From a checkpoint of a small spectrogram enhancement model.
Training: adamw at rate 0.0035, 40000 steps, batches of 64.
Data: trained on babble in 24 made-up languages, each with its own sounds, syllables and stress or tones, from a formant synthesiser, 65.5 epochs.
Rows from block 4 of a small spectrogram enhancement model, named by matrix and row number. Each number is 128 + 24 x the weight over its row's rms, rounded and kept within 0 to 255. All counts start at 0. After the name is the row's rms in percent of the matrix's.
After each channel's rows are labels from the 100 clips, of 14976, where the channel reaches its highest value: "strongest on" is what is common among them; "peak in band" is the frequency band that holds the peak. Only what is clearly more common there than usual is listed. The data: babble in 24 made-up languages, each with its own sounds, syllables and stress or tones, from a formant synthesiser.
# conv: 3x3 conv (model.enc.2.0.conv.weight, 192x192x3x3, each kernel summed), inputs 0-191

conv.46 075 [170 123 116 145 159 155 132 194 123  87 147 145 145 125 127 141 136 148 154 148 112  95 102 140 122  71 124 132 153 165 116  84 136 100 137 117 103 107 121 121 154 153 123 125 126 142 123 113 109 130 114 181 176 162 137 126 124 132 150 153 114 104 137 127 105 118 139 137 119 104 129 110  93 171 132 155 109 172 163 112 140  94 141 143 142  75 129 130 122 122 121 137 138 138  98 177 165 127  79 116 136 150  88 136 122 140 127 167 133 109 113 155 131 106 134 106  75 157 126 127 129 140 118 107  96 172 124 134 129 135 182 154  91 138 132 161 133  94 120 120 109 113 108 132  74 128  96 125 125 141 133  96 108  98 146 115 111 140 137 183 107 118 146 102 152 128  97 101 128 111 143 185 157 117 177 116  90  84 112  90 102 118 109 124 147 107 142 132 172 121 128 155]
strongest on: pink noise; clipping; /s/
peak in band: 4000 to 8000 Hz

conv.186 086 [161 123 123 146 114 133  97 168 124 143 132 156 131  96 163 143 127 143 158 154  93 145 100  95 137  88  96 155 125 149 114  93 132  96 145 150 112 156 171 111 136 118 118  92  93 107 123 112 162 146 101 166 173 148 102 126 121 102 120 156 156 138 143 130 115  91 100 136 123 124 132  94 108 161 162 169 100 170 108 111 164 144 127 133 126  97 127 121 161 146 111 140 159 153 123 157 158 131  94 121 159 140 107 158 122 150 130 158 160 132  91 168 129  96  95 117  92 120  97 124 139 162  98 132  95 154 143 141 148 146 173 100 113  97 159 122 135 108 160 102  96 106 125  96  86 100 158 128  92 132 146 147 104 109 144 116 111  99 128 158 128 119 160 105 104 123 103 134 163 109  96 166 160 120 154  97 105 100 138 109 103 115 150 123 106 140 110 132 167 155 164 153]
strongest on: mains hum
peak in band: 0 to 250 Hz

conv.153 091 [169 121 111 148 126 134 104 184 128 128 130 156 138 101 161 141 130 140 161 149  87 131  97 109 132  74 100 155 129 153 109  90 124  96 140 142 112 143 156 112 138 120 122  93  97 115 126 105 150 139 107 179 180 154 120 129 124 106 123 161 141 134 139 133 117  87 117 144 126 111 129 100 105 168 161 165 105 173 119 112 161 138 124 129 123  89 130 128 146 128 116 138 161 147 119 166 169 132  82 116 159 139 104 156 120 154 130 166 146 123  93 164 130  87 110 120  77 124 100 120 135 165  96 122  85 159 142 134 139 139 184 117 109 113 149 128 128 107 148 109  98 112 119 105  72 110 139 121  97 143 143 120 101 103 146 119 111 114 131 169 116 116 166  99 112 129  97 125 157 109 112 177 158 117 160  92  93  90 128 106 101 114 136 120 120 132 120 127 173 137 149 152]
strongest on: voice: low voice
peak in band: 500 to 1000 Hz

conv.160 096 [158 125 120 145 107 125  96 163 126 145 133 159 135  94 166 140 128 141 158 150  90 150 101  95 136  89  93 157 124 144 109 100 126  96 143 155 117 160 173 110 131 111 122  90  92 104 126 107 166 144 105 164 171 146 102 128 123 101 114 156 154 144 140 129 120  87  99 142 124 122 129  98 113 160 167 168 104 166 106 113 167 152 121 129 120 103 126 123 158 141 113 137 164 149 127 151 160 129  94 121 161 137 113 160 123 155 129 160 157 134  88 165 131  93  94 122  91 113  96 119 136 165  98 134  92 147 146 138 144 142 172 100 117  98 156 118 134 112 165 107  97 110 124  91  89  99 159 127  87 135 146 149 102 109 145 117 111 100 127 152 131 121 163 102  99 126 101 139 166 111  91 163 155 121 147  94 103  99 135 118 106 115 150 123 102 145 114 132 165 152 161 148]
strongest on: mains hum
peak in band: 0 to 250 Hz

conv.93 153 [144  88 138 173 144 154 111 149 166 112 135 114  96 111 145 167 149 146 143 170 111 110  87 122 100 114 115 148 141 155 128  90 156 137 170 119  93 121 125 151 157 152  90 110 109 143  91 136 119 111 143 147 125 151 119 166 161 104 152 149 133 106 100 170  96 114 128 106 168 124 162 131  95 144 141 126 146 139 145  89 118 114 153 144 152  99 163 153 130 148 156 171 134 108  99 154 146 167 114  93 145 148  98 146  84 110 169 119 140 119 130 140  97 112 116  99 115 153 104 152 164 144 106 116 114 154 108 100 111 107 133 143 105 117 125 152  89  97 126 142 117 152 112 143 119 107 119  88 135 119 146 125 110 107  98 161 107 124 157 150 119  85 147 148 145 154 114 111 126  84 142 142 171  90 155 109 108 111 109  92  83  87 126  86 140 105 102  90 138 146 128 169]
strongest on: clipping; pink noise; /s/
peak in band: 4000 to 8000 Hz

conv.156 083 [171 116 120 153 130 135 103 186 134 130 128 151 130 113 155 148 130 142 162 162  93 127  95 108 129  77 109 154 122 162 119  79 141 100 151 136 100 139 150 116 147 134 112 101 103 114 120 115 144 137 111 177 173 159 112 136 130 109 133 161 149 122 132 138 105  96 112 133 134 124 136 100  97 170 151 163 111 172 130 100 155 128 138 143 137  80 134 129 149 121 122 145 153 142 112 176 166 136  84 113 156 145  95 155 112 143 135 164 153 120  99 166 123  91 108 109  82 136 107 130 144 161 100 127  88 168 136 129 136 135 178 120 100 120 148 143 122  97 148 113  97 118 121 116  72 108 134 115 110 134 148 131  99 103 138 126 109 109 130 175 117 109 159 107 121 131  97 129 147 101 119 177 168 115 169  97  94  90 131  93  94 106 138 114 119 126 124 121 172 129 151 159]
strongest on: voice: low voice
peak in band: 500 to 1000 Hz

conv.167 059 [118 119 120 149  76 116 100 108 142 170 118 135 117  94 157 143 129 105 134 134 118 181 120  85 128 138 105 136 110 103 118 129 114 133 145 157 145 177 181 127 103  92 125  96  99 103 122 116 190 130 128 119 134 106  94 141 138 108  95 122 161 165 123 145 151 102  85 139 143 149 135 120 150 119 155 150 132 129  78 128 161 173 101 107 102 145 137 131 152 157 135 145 142 130 154 108 123 142 134 121 145  99 153 143 113 147 145 120 157 167  96 140 126 113  89 150 137  89 104 120 140 147 118 156 121 106 148 125 136 131 130  81 158  82 147  83 120 150 171 126 101 134 142  86 136 114 185 120  78 137 122 172 122 153 121 140 146  87 131 106 157 118 132 134  81 134 135 159 171 115  80 108 136 122 106 115 145 140 140 150 118 116 163 117  84 158 100 119 127 168 156 136]
strongest on: rumble
peak in band: 0 to 250 Hz

conv.176 075 [157 110 134 154 157 159 124 167 152 113 134 134 124 146 118 145 138 146 128 160 135  90 102 133 113 116 146 127 121 171 140  81 160 148 144  96  86 101 115 131 165 178 106 137 137 133 109 138  84 129 145 147 129 157 121 152 149 125 164 133 127  82 107 148  89 144 127 106 151 146 142 136  85 142 107 121 144 139 176  98 118  69 165 157 160  79 144 136 120 117 150 148 101 113  92 175 127 142 123 105 125 150  80 129 100 104 147 151 140 101 122 136 114 134 132  89 125 173 128 143 137 119 125 120 136 172 116 102 112 106 130 148  82 144 110 178  99  86 127 140 129 140 122 166  97 123  93  99 158 123 137 115 121 108 119 148 112 124 136 170 107  99 122 123 176 143 119 107 111 100 154 156 160 108 175 130 110 114 127  74  92 107 122  97 141  97 129 104 131 118 112 159]
strongest on: /s/
peak in band: 4000 to 8000 Hz

conv.188 078 [169 123 120 151 129 146  97 182 126 142 134 155 135 105 154 143 128 150 158 161 102 131  94 104 135  81 109 151 119 160 123  76 136 103 147 137 105 149 164 111 140 134 116 100  99 110 124 114 140 150 105 174 171 156 104 130 121 102 130 158 154 126 142 130 111 103 105 132 123 135 132  95  99 167 146 165 103 172 125 108 155 120 130 142 129  79 125 117 156 145 117 142 144 149 120 171 158 130  92 119 155 143  93 156 119 139 131 163 163 119  95 172 128 100 101 113  94 132 101 124 137 155 101 128  99 169 141 137 145 142 173 108 101 106 152 137 132  96 153 104  98 106 124 113  74 102 153 125 105 135 148 132  96 104 146 116 109 105 124 172 121 115 152 101 123 125 100 125 156 105 106 176 167 120 168 104  97  94 140  95  95 113 144 119 117 132 111 132 167 155 154 161]
strongest on: white noise
peak in band: 250 to 500 Hz; 500 to 1000 Hz

conv.184 081 [164 123 121 146 111 134  97 169 124 141 130 157 130  96 161 141 124 142 157 154  97 144  99  95 137  87 101 154 121 149 119  92 131  97 146 150 112 159 174 111 136 118 119  93  95 107 123 111 161 146 102 166 174 149 103 127 120 100 120 153 160 138 143 131 117  94  99 135 122 129 132  93 107 163 156 169 100 171 112 112 164 140 126 133 125  94 126 120 163 150 113 140 152 152 124 158 156 131  94 120 158 139 106 157 121 148 130 158 164 132  90 170 128  98  97 118  95 120  96 124 137 159 100 133  97 156 143 141 147 146 175 101 112  96 159 124 135 107 163 102  96 107 126  97  85 100 160 128  93 132 146 149 103 109 142 117 112  99 126 159 130 119 156 105 106 123 105 136 164 109  95 167 161 121 155  99 104  99 139 107 102 115 155 123 106 139 106 133 167 159 163 153]
strongest on: mains hum
peak in band: 0 to 250 Hz

conv.76 167 [107 112 133 141 145 153 152 114 156 115 132 100 114 154 100 138 153 119  95 129 159 107 128 160 100 165 152 107 144 128 141 126 139 172 133 111 120 103  95 155 141 157 118 160 154 154 110 138  96 104 167  98  92 119 146 155 156 145 149 102  97 109  97 147 121 162 155 110 155 130 142 169 126  97 100  92 166  94 158 123  98 100 138 127 142 130 151 153  91 129 163 144  99  95 111 126  97 144 163 109 101 124 124 102 108 102 151 104  97 109 157  91 114 161 151 123 162 152 149 145 133  97 152 115 163 124 106  94  92  92  91 150 129 150  85 151 101 127  98 166 163 159 114 161 154 144 100 104 159 121 110 119 153 142 105 157 142 157 147 121 115 110 102 153 158 156 153 111 100 119 157 103 128 111 129 155 154 157 106 112 121 119 100 104 156 102 135 103  93 121  87 138]
strongest on: thin (high-pass); white noise
peak in band: 4000 to 8000 Hz

conv.159 092 [158 124 119 145 108 127  96 163 125 145 134 155 132  94 165 140 127 141 158 150  91 152 102  94 136  89  93 156 123 142 110 101 126  97 145 155 116 160 173 112 132 108 120  89  93 107 126 108 166 144 104 164 172 145 101 127 123 102 113 156 155 146 141 131 121  88  98 140 124 121 132  96 114 160 167 168 102 168 103 113 167 153 121 129 122 104 127 123 160 145 114 138 163 151 128 150 159 131  94 121 161 136 114 159 123 155 130 158 157 136  89 164 129  93  93 122  91 112  97 122 138 165  98 135  94 147 144 140 146 144 173  98 118  95 158 115 133 114 161 105  96 109 126  92  89  99 162 127  87 135 145 151 104 111 142 118 112  99 126 150 132 120 162 105  97 126 103 140 165 111  94 164 155 121 147  95 105 101 137 119 106 117 151 124 102 144 112 132 166 154 163 149]
strongest on: mains hum
peak in band: 0 to 250 Hz

conv.179 065 [172 120 122 154 128 149 105 189 131 138 133 151 133 116 146 144 131 151 158 162 106 123  95 113 131  83 113 146 117 171 124  69 141 110 147 129  99 141 156 116 147 145 114 109 110 113 119 118 133 148 111 174 167 162 107 135 126 114 138 155 151 115 135 135 103 110 106 127 129 134 135 100  89 165 142 156 111 169 138 105 150 108 141 155 136  68 131 122 151 132 122 143 139 145 114 183 156 133  90 114 149 150  82 151 113 132 133 161 159 103 100 169 126 104 108 104  93 144 111 127 137 149 108 121 101 178 136 130 136 135 167 113  86 117 143 153 127  87 149 110  99 111 123 120  69 107 143 118 116 133 149 142 101 102 143 120 110 103 126 180 107 110 146 105 133 130 101 120 145 103 113 177 170 117 180 109  95  95 139  82  93 111 139 114 120 126 122 126 166 137 148 161]
strongest on: white noise
peak in band: 500 to 1000 Hz; 250 to 500 Hz

conv.97 075 [158  93 125 170 137 148 132 171 159 130  97 120 109 154 111 156 147 119 128 164 135 104  88 144 106 104 148 117 129 159 167  74 149 130 158 112  91 123 125 138 149 160  97 142 142 131  97 130 112 114 137 151 135 145 135 162 154 131 147 128 130  95 103 160  95 141 139 110 160 167 149 127  93 140 101 126 139 140 155  91 125  92 151 136 146  80 154 146 123 100 147 160 102 111 105 170 125 155 111  94 112 132  88 113  84 114 158 132 132  79 120 134 105 133 144  99 115 155 137 142 152 113 133 110 128 164 115  99 109 107 142 132  98 159 117 161  93  92 135 136 133 144 118 142  82 137 120  88 137 129 125 130 129 117 110 152 124 127 145 165  85  83 114 131 153 152 130 108 122  85 135 154 168  93 167 135 114 116 114  79  81  88 121  85 150 109 134  92 138  98 122 160]
strongest on: /ɔ̃/; white noise
peak in band: 500 to 1000 Hz

conv.83 153 [114 101 132 155 143 153 150 116 167 110 138  96 104 142 105 149 156 125 102 138 152 112 115 153  95 162 144 111 149 131 129 122 138 173 144 119 116 109 101 159 143 149 111 152 147 157 101 135 105  99 169 105  93 127 145 166 166 140 146 110  99 115  90 161 117 155 152 114 168 118 150 168 121 105 108  96 170 100 148 116 102 111 137 128 140 128 160 158  95 138 169 156 107  91 110 126 106 157 157 101 106 130 122 106  95 106 165  97 100 114 154  96 109 156 148 120 154 146 141 145 144 101 146 115 157 127 104  89  93  89  96 149 127 141  90 143  88 122  97 167 157 167 111 153 153 140 106  93 149 120 113 116 147 133  93 168 135 154 156 122 118  97 109 163 150 161 145 112 107 108 153 104 138 100 130 150 145 149 104 114 109 107 104  94 150 106 125  92  98 130  92 148]
strongest on: thin (high-pass)
peak in band: 4000 to 8000 Hz

conv.19 078 [117 104 137 156 135 152 144 127 163 127 114  97 109 154 104 146 157 110 103 133 153 111 119 156  96 154 152 112 139 127 160 119 139 167 141 109 123 113 101 158 134 159 111 155 151 155 104 141  98 102 166 106  94 111 137 163 162 139 147 103 107 111  91 156 128 158 149 107 162 152 146 164 132 102 101  94 166  98 156 118  98  99 136 121 140 121 157 157  96 120 166 153  95  92 117 134 101 151 154  98 106 112 124 106  97  99 158 103 106  94 155 100 111 156 150 131 156 150 146 145 140 102 145 113 157 129 105  87  91  89  95 142 130 154  90 149  92 131 107 165 156 163 116 160 134 138 112  92 157 119 115 121 149 147 102 161 143 147 151 128 102  96 103 153 158 161 153 110 103 108 151 109 132 101 134 147 147 151 105 109 108 107 104  92 161 105 133  93  99 112  93 143]
strongest on: voice: low voice; white noise
peak in band: 500 to 1000 Hz

conv.171 080 [166 122 123 148 147 145 119 190 122 120 126 159 133 124 133 143 116 141 157 161 116 100  98 122 139  74 128 134 115 167 131  74 144  86 145 112  98 116 120 103 148 158 113 118 120 117 123 123 101 155  92 173 169 155 125 125 114 118 147 148 141 104 146 129 102 120 124 121 121 134 130  85  90 167 127 153  92 170 158 106 131  87 144 141 139  72 121 111 151 130 108 140 123 157 109 181 155 127  87 122 137 140  85 138 117 119 128 164 154 119 120 172 126 109 125 104  92 154 117 127 135 139 117 127 105 177 133 142 150 149 171 139  92 126 155 162 131  90 128  93 106  98 129 144  83 121 114 124 143 135 135 112 106 108 147 111 114 120 119 180 120 115 138  96 155 115 103 122 118 103 137 181 167 120 178 117  94  93 144  81  93 112 137 120 126 118 121 132 169 131 149 159]
strongest on: /s/
peak in band: 4000 to 8000 Hz

conv.174 069 [152 119 121 150  97 127  95 153 130 155 124 151 126  90 164 145 127 128 154 153  99 160 101  90 134  99  99 151 117 134 114 101 129 104 147 159 120 171 184 115 127 106 119  90  92 105 122 110 183 144 108 155 166 136  98 131 128 100 112 146 164 148 138 138 127  91  93 140 131 136 136  97 121 153 159 167 108 162  94 115 168 157 117 124 118 110 130 123 162 153 119 145 154 148 135 141 146 135 103 120 156 125 121 155 116 152 136 149 167 142  84 167 128  99  90 127 104 107  96 121 142 159 103 141 101 140 145 138 148 144 164  91 126  90 160 106 129 119 169 106  93 113 130  86  96 102 177 126  79 137 139 158 106 123 136 123 122  93 127 141 138 116 153 115  92 127 111 145 174 108  86 151 155 119 139 103 115 108 141 122 105 112 160 119  95 148 104 130 158 163 166 151]
strongest on: mains hum; /ɣ/; rumble
peak in band: 0 to 250 Hz

conv.101 044 [158  99 150 169 136 160 123 180 164 138 115 112 114 151 122 159 159 125 130 159 125 111  95 150 102 111 142 134 140 157 159  83 155 139 157 106 103 122 127 148 151 162 100 138 136 140  99 150 106 110 148 147 131 135 124 165 160 125 155 134 128 105  99 159 109 138 135 106 161 163 152 137 107 138 111 124 148 138 158  99 123  92 148 136 154  77 160 155 118 111 155 160 111 108 104 175 131 152 117  93 125 131  93 129  90 104 157 129 131  69 125 134 106 127 139 115 118 157 132 154 151 125 122 115 124 165 108  93 100  97 138 131 105 157 110 161  95 104 131 148 132 152 112 152  82 120 118  89 146 107 141 137 125 123 114 155 119 126 155 171  85  88 128 134 155 160 129 110 119  92 143 156 162  97 170 125 118 118 109  83  87  98 112  87 160  99 133  92 138 104 117 163]
strongest on: /ɔ̃/; white noise
peak in band: 500 to 1000 Hz

conv.68 084 [183 113 118 156 150 157 121 196 136 107 137 143 132 121 135 149 143 150 144 162 113 103  85 130 120  86 122 136 145 172 121  71 142 114 149 120  96 117 144 124 153 151 110 119 119 133 114 115 118 131 120 177 164 167 125 137 132 121 146 150 123 108 128 139  98 118 132 129 133 124 138 114  87 164 133 147 116 165 152 101 145  97 143 147 141  66 137 134 127 122 127 148 134 134 103 185 152 137  94 106 139 152  78 139 109 134 139 161 141  98 102 152 123 112 124 102  93 152 117 131 140 138 114 103 109 181 126 123 125 126 170 141  85 132 128 159 121  85 142 121 118 119 103 134  65 118 111 114 124 137 138 115 108  96 137 127 108 133 139 187  97 106 143 108 146 138 104 105 141  98 133 181 169 107 183 115  94  93 118  84  88 106 113 110 140 113 131 121 159 126 128 166]
strongest on: white noise
peak in band: 250 to 500 Hz; 500 to 1000 Hz

conv.155 058 [137 119 118 150  87 122  95 132 133 162 122 142 119  89 162 145 125 116 142 147 109 175 108  78 131 118 100 144 119 119 113 113 124 115 147 163 131 178 185 123 118  95 120  91  94 107 121 113 189 140 113 135 152 120  94 136 130 100 104 132 164 160 134 141 139  96  86 138 134 139 138 105 134 136 157 157 113 147  80 121 163 174 108 113 113 124 133 126 160 164 125 146 149 142 142 126 133 141 123 121 151 112 136 148 115 148 141 134 163 165  90 154 127 107  86 140 124  94  96 123 141 154 107 152 115 123 142 137 147 144 148  84 145  76 160  90 127 134 168 111 101 119 135  85 114 105 189 125  76 138 129 164 118 138 127 130 135  91 131 123 156 115 142 128  80 125 126 153 177 111  82 131 149 120 122 108 132 126 140 137 110 113 167 121  89 149  97 126 141 178 164 144]
strongest on: rumble; mains hum
peak in band: 0 to 250 Hz

conv.136 069 [145 123 143 138 164 141 122 176 115 118 125 139 122 132 133 140 105 133 147 154 124  89 116 124 142  91 133 132 106 162 146  83 157  90 145  80  96  86  86 110 149 177 108 123 126 130 124 153  78 156  92 154 142 142 124 118 112 114 160 140 142  88 146 125 103 130 125  95 118 140 134  89  99 147 125 134  93 147 178 104 101  72 156 144 152  79 116 106 150 136 108 134 112 155 108 175 144 126 100 133 134 132  91 135 126  93 121 144 143 124 153 156 114 114 128 103 108 171 119 144 140 138 120 139 111 172 116 149 154 155 143 160  98 133 156 177 137  96 107  93 110  99 144 171 106 123  86 132 177 118 135 110 113 119 138 110 119 121 116 172 129 123 131 109 177 107 116 120  86 108 167 160 154 131 173 121 107 109 148  79 107 115 142 129 138 103 115 134 152 136 147 144]
strongest on: /s/; pink noise; clipping
peak in band: 4000 to 8000 Hz

conv.190 085 [160 123 120 145 111 131  97 166 124 144 130 157 131  97 162 142 126 141 157 154  97 148 100  94 136  87 100 154 123 147 119  95 130  94 144 153 114 160 175 110 134 114 119  93  95 107 124 109 164 148 101 166 174 147 102 126 121 100 118 153 159 140 143 131 118  93  99 137 123 128 133  93 110 161 159 169  99 171 107 111 166 145 124 130 123  97 126 120 162 149 113 139 156 153 125 155 155 130  95 121 158 138 109 156 122 151 129 160 163 135  89 169 128  98  96 120  94 117  96 123 137 160 100 134  99 153 143 142 149 147 175 100 115  96 162 120 134 110 165 101  97 106 126  94  87 100 161 128  90 134 144 148 104 111 144 117 112 100 128 156 131 120 157 104 102 123 105 136 167 110  95 167 157 121 152  98 106  99 138 112 104 115 154 124 106 141 108 133 166 159 165 152]
strongest on: mains hum
peak in band: 0 to 250 Hz

conv.89 150 [126 104 135 153 149 162 148 137 158 114 129 104 109 149 106 150 157 127 102 147 150 103 109 158 100 150 149 112 149 144 144 106 151 166 147 108 106 105 100 154 153 162 106 152 148 155 102 140  95 110 161 115 100 131 148 158 158 140 157 111  98 101  99 154 108 154 154 104 157 137 152 160 110 109 104  96 159 105 159 108 100  96 149 136 151 109 155 152  95 128 162 154  99 101 101 145 105 152 153 101 106 133 107 107 100  98 155 114 105  97 152 104 106 154 151 110 153 159 143 152 145 103 144 104 156 143 102  95  96  95 102 149 114 150  91 157  98 110 103 159 158 154 103 164 133 140 104  99 160 119 115 116 149 129 105 156 131 156 152 139 102 100 110 149 162 157 147 102 102 105 157 120 147 103 146 147 143 146 106  98 103 106  98  97 158  97 131  99 103 119  92 152]
strongest on: thin (high-pass); white noise
peak in band: 250 to 500 Hz

conv.145 082 [161 123 119 147 112 132  96 168 123 143 131 157 131  95 161 142 125 141 156 153  96 148 101  93 138  87 100 154 123 146 118  95 130  95 145 152 114 159 174 110 134 114 119  92  93 108 126 110 163 147 101 167 174 146 101 127 120 100 119 153 159 140 144 132 119  93  98 137 124 127 132  92 111 162 159 169  99 171 108 111 166 144 124 129 125  97 127 120 163 150 112 140 155 153 125 155 155 130  95 122 158 137 110 157 121 150 129 160 163 136  90 170 128  99  96 120  94 117  96 125 138 160  99 135  98 152 144 141 148 147 174 100 115  95 161 119 135 110 164 102  97 106 126  95  85 100 161 129  91 134 143 148 105 111 143 117 113  99 127 156 131 120 158 104 104 123 105 136 167 109  95 167 157 122 152  99 106 100 139 112 104 116 154 123 105 140 108 134 167 158 164 152]
strongest on: mains hum
peak in band: 0 to 250 Hz; 250 to 500 Hz

conv.56 106 [170 104 126 162 153 163 130 182 150 108 132 125 120 138 122 153 148 147 133 163 127  97  87 144 108 105 139 128 144 170 135  75 150 139 153 110  92 109 120 137 158 162 103 133 132 142 103 128  99 124 139 162 135 160 137 152 147 129 156 141 113  97 111 150  94 136 142 113 149 136 147 134  87 150 116 124 138 147 161  97 118  91 153 150 151  73 148 141 113 120 146 155 115 118  98 178 138 147 112  99 126 150  80 130  97 110 151 140 132  90 122 138 111 126 139  96 111 160 128 143 144 126 124 101 125 176 112 107 110 108 146 149  86 143 110 164 102  86 122 139 131 135 102 155  81 127 105 101 147 131 134 114 118 103 119 144 112 140 145 177  94  95 130 126 160 147 114  99 118  94 148 165 169 100 177 127 103 104 114  79  85 100 105  96 152 101 132 104 139 119 111 168]
strongest on: /s/
peak in band: 4000 to 8000 Hz

conv.141 149 [139  87 141 173 147 156 111 146 165 111 139 112  93 112 144 168 147 148 144 167 113 110  89 122 100 116 115 147 141 153 127  94 156 138 170 116  95 119 123 151 157 153  89 112 111 147  89 139 116 112 143 145 124 150 116 167 162 105 153 148 133 105 100 171  98 116 127 105 169 121 165 132  99 143 141 125 146 138 148  91 116 113 153 147 153 102 163 151 129 149 156 172 132 109  98 152 145 170 115  93 145 150 101 146  83 109 169 118 140 120 135 140  95 113 116 101 117 153 105 155 165 144 107 118 116 152 104 102 113 109 131 145 106 117 126 153  89 100 122 142 117 151 114 144 124 106 118  88 138 116 147 121 110 107  96 162 107 123 158 148 120  84 146 150 146 153 113 108 123  84 145 140 168  90 153 110 108 112 110  95  84  86 126  85 141 104 101  89 137 147 127 168]
strongest on: clipping; /s/
peak in band: 4000 to 8000 Hz

conv.91 074 [165 116 125 152 162 158 132 194 128 102 133 138 129 131 125 149 127 145 143 162 120  91  95 136 127  90 133 126 136 173 128  70 151 104 149 100  91  97 104 120 157 168 109 126 127 140 115 130  93 142 108 168 148 158 133 131 124 129 159 145 118  96 136 135  95 125 136 113 127 128 138 107  85 154 124 137 106 152 166 102 117  85 153 147 149  64 130 121 127 125 118 145 123 143  98 187 153 134  99 115 131 142  78 130 113 114 133 145 132 107 135 147 119 114 134  98  97 164 125 138 140 134 124 112 109 183 116 133 137 138 156 156  87 138 135 169 127  83 109 110 116 110 116 157  87 131  92 120 150 131 129  99 112 106 137 119 118 137 131 186 108 110 133 111 162 124 109 105 106  98 158 169 169 114 184 123  99 101 128  74  90 108 114 115 143 101 129 126 152 122 127 164]
strongest on: pink noise; clipping; /s/
peak in band: 4000 to 8000 Hz

conv.100 095 [100 125 134 128 143 140 157 110 149 122 140 103 126 161  91 124 145 118  96 107 168 113 152 158 106 170 157  97 134 122 132 147 126 171 117 114 140  99  92 150 127 148 134 169 165 151 123 140  97 106 169  91  89 109 141 147 150 155 139  97 103 119 101 137 138 169 144 121 148 131 130 171 144  91  94  90 167  88 152 142 101 105 128 128 131 138 143 149  92 119 162 130 100  95 124 120  94 132 164 122  97 118 135  97 119 113 141 103  98 113 158  86 127 166 152 138 162 142 162 135 118  91 164 126 165 118 111  96  92  93  87 140 134 156  87 142 107 141  93 167 160 159 127 154 156 152  98 113 156 123 109 116 154 150 111 151 150 150 139 119 119 122  92 151 151 149 153 121  96 137 155  96 105 124 122 166 157 160 111 128 141 134 109 115 153 110 148 111  90 110  89 117]
strongest on: white noise
peak in band: 500 to 1000 Hz

conv.47 063 [142 118 137 147 174 160 139 180 123  97 140 124 122 131 123 149 124 139 126 158 130  83 107 139 130 109 134 123 147 164 127  79 155 113 150  89  94  81  78 128 159 176 105 130 132 154 115 146  76 142 110 151 125 149 140 126 121 127 167 134 103  94 140 133 100 133 143  99 124 122 145 115  93 131 127 113 106 129 174 104  90  82 154 142 156  75 127 120 119 135 117 144 116 144  93 179 139 136 120 124 125 139  85 125 119  93 131 129 110 117 165 126 110 126 138 103 116 170 127 152 146 129 129 119 121 173 102 142 138 143 132 171  95 136 132 172 131  93  86 112 130 108 119 178 114 135  77 126 173 121 123  93 128 113 134 118 123 149 133 176 120 118 130 121 174 119 125 105  85 103 180 151 163 119 175 128 116 121 128  79  98 111 108 123 152  88 124 130 132 132 119 157]
strongest on: pink noise; clipping; /s/
peak in band: 4000 to 8000 Hz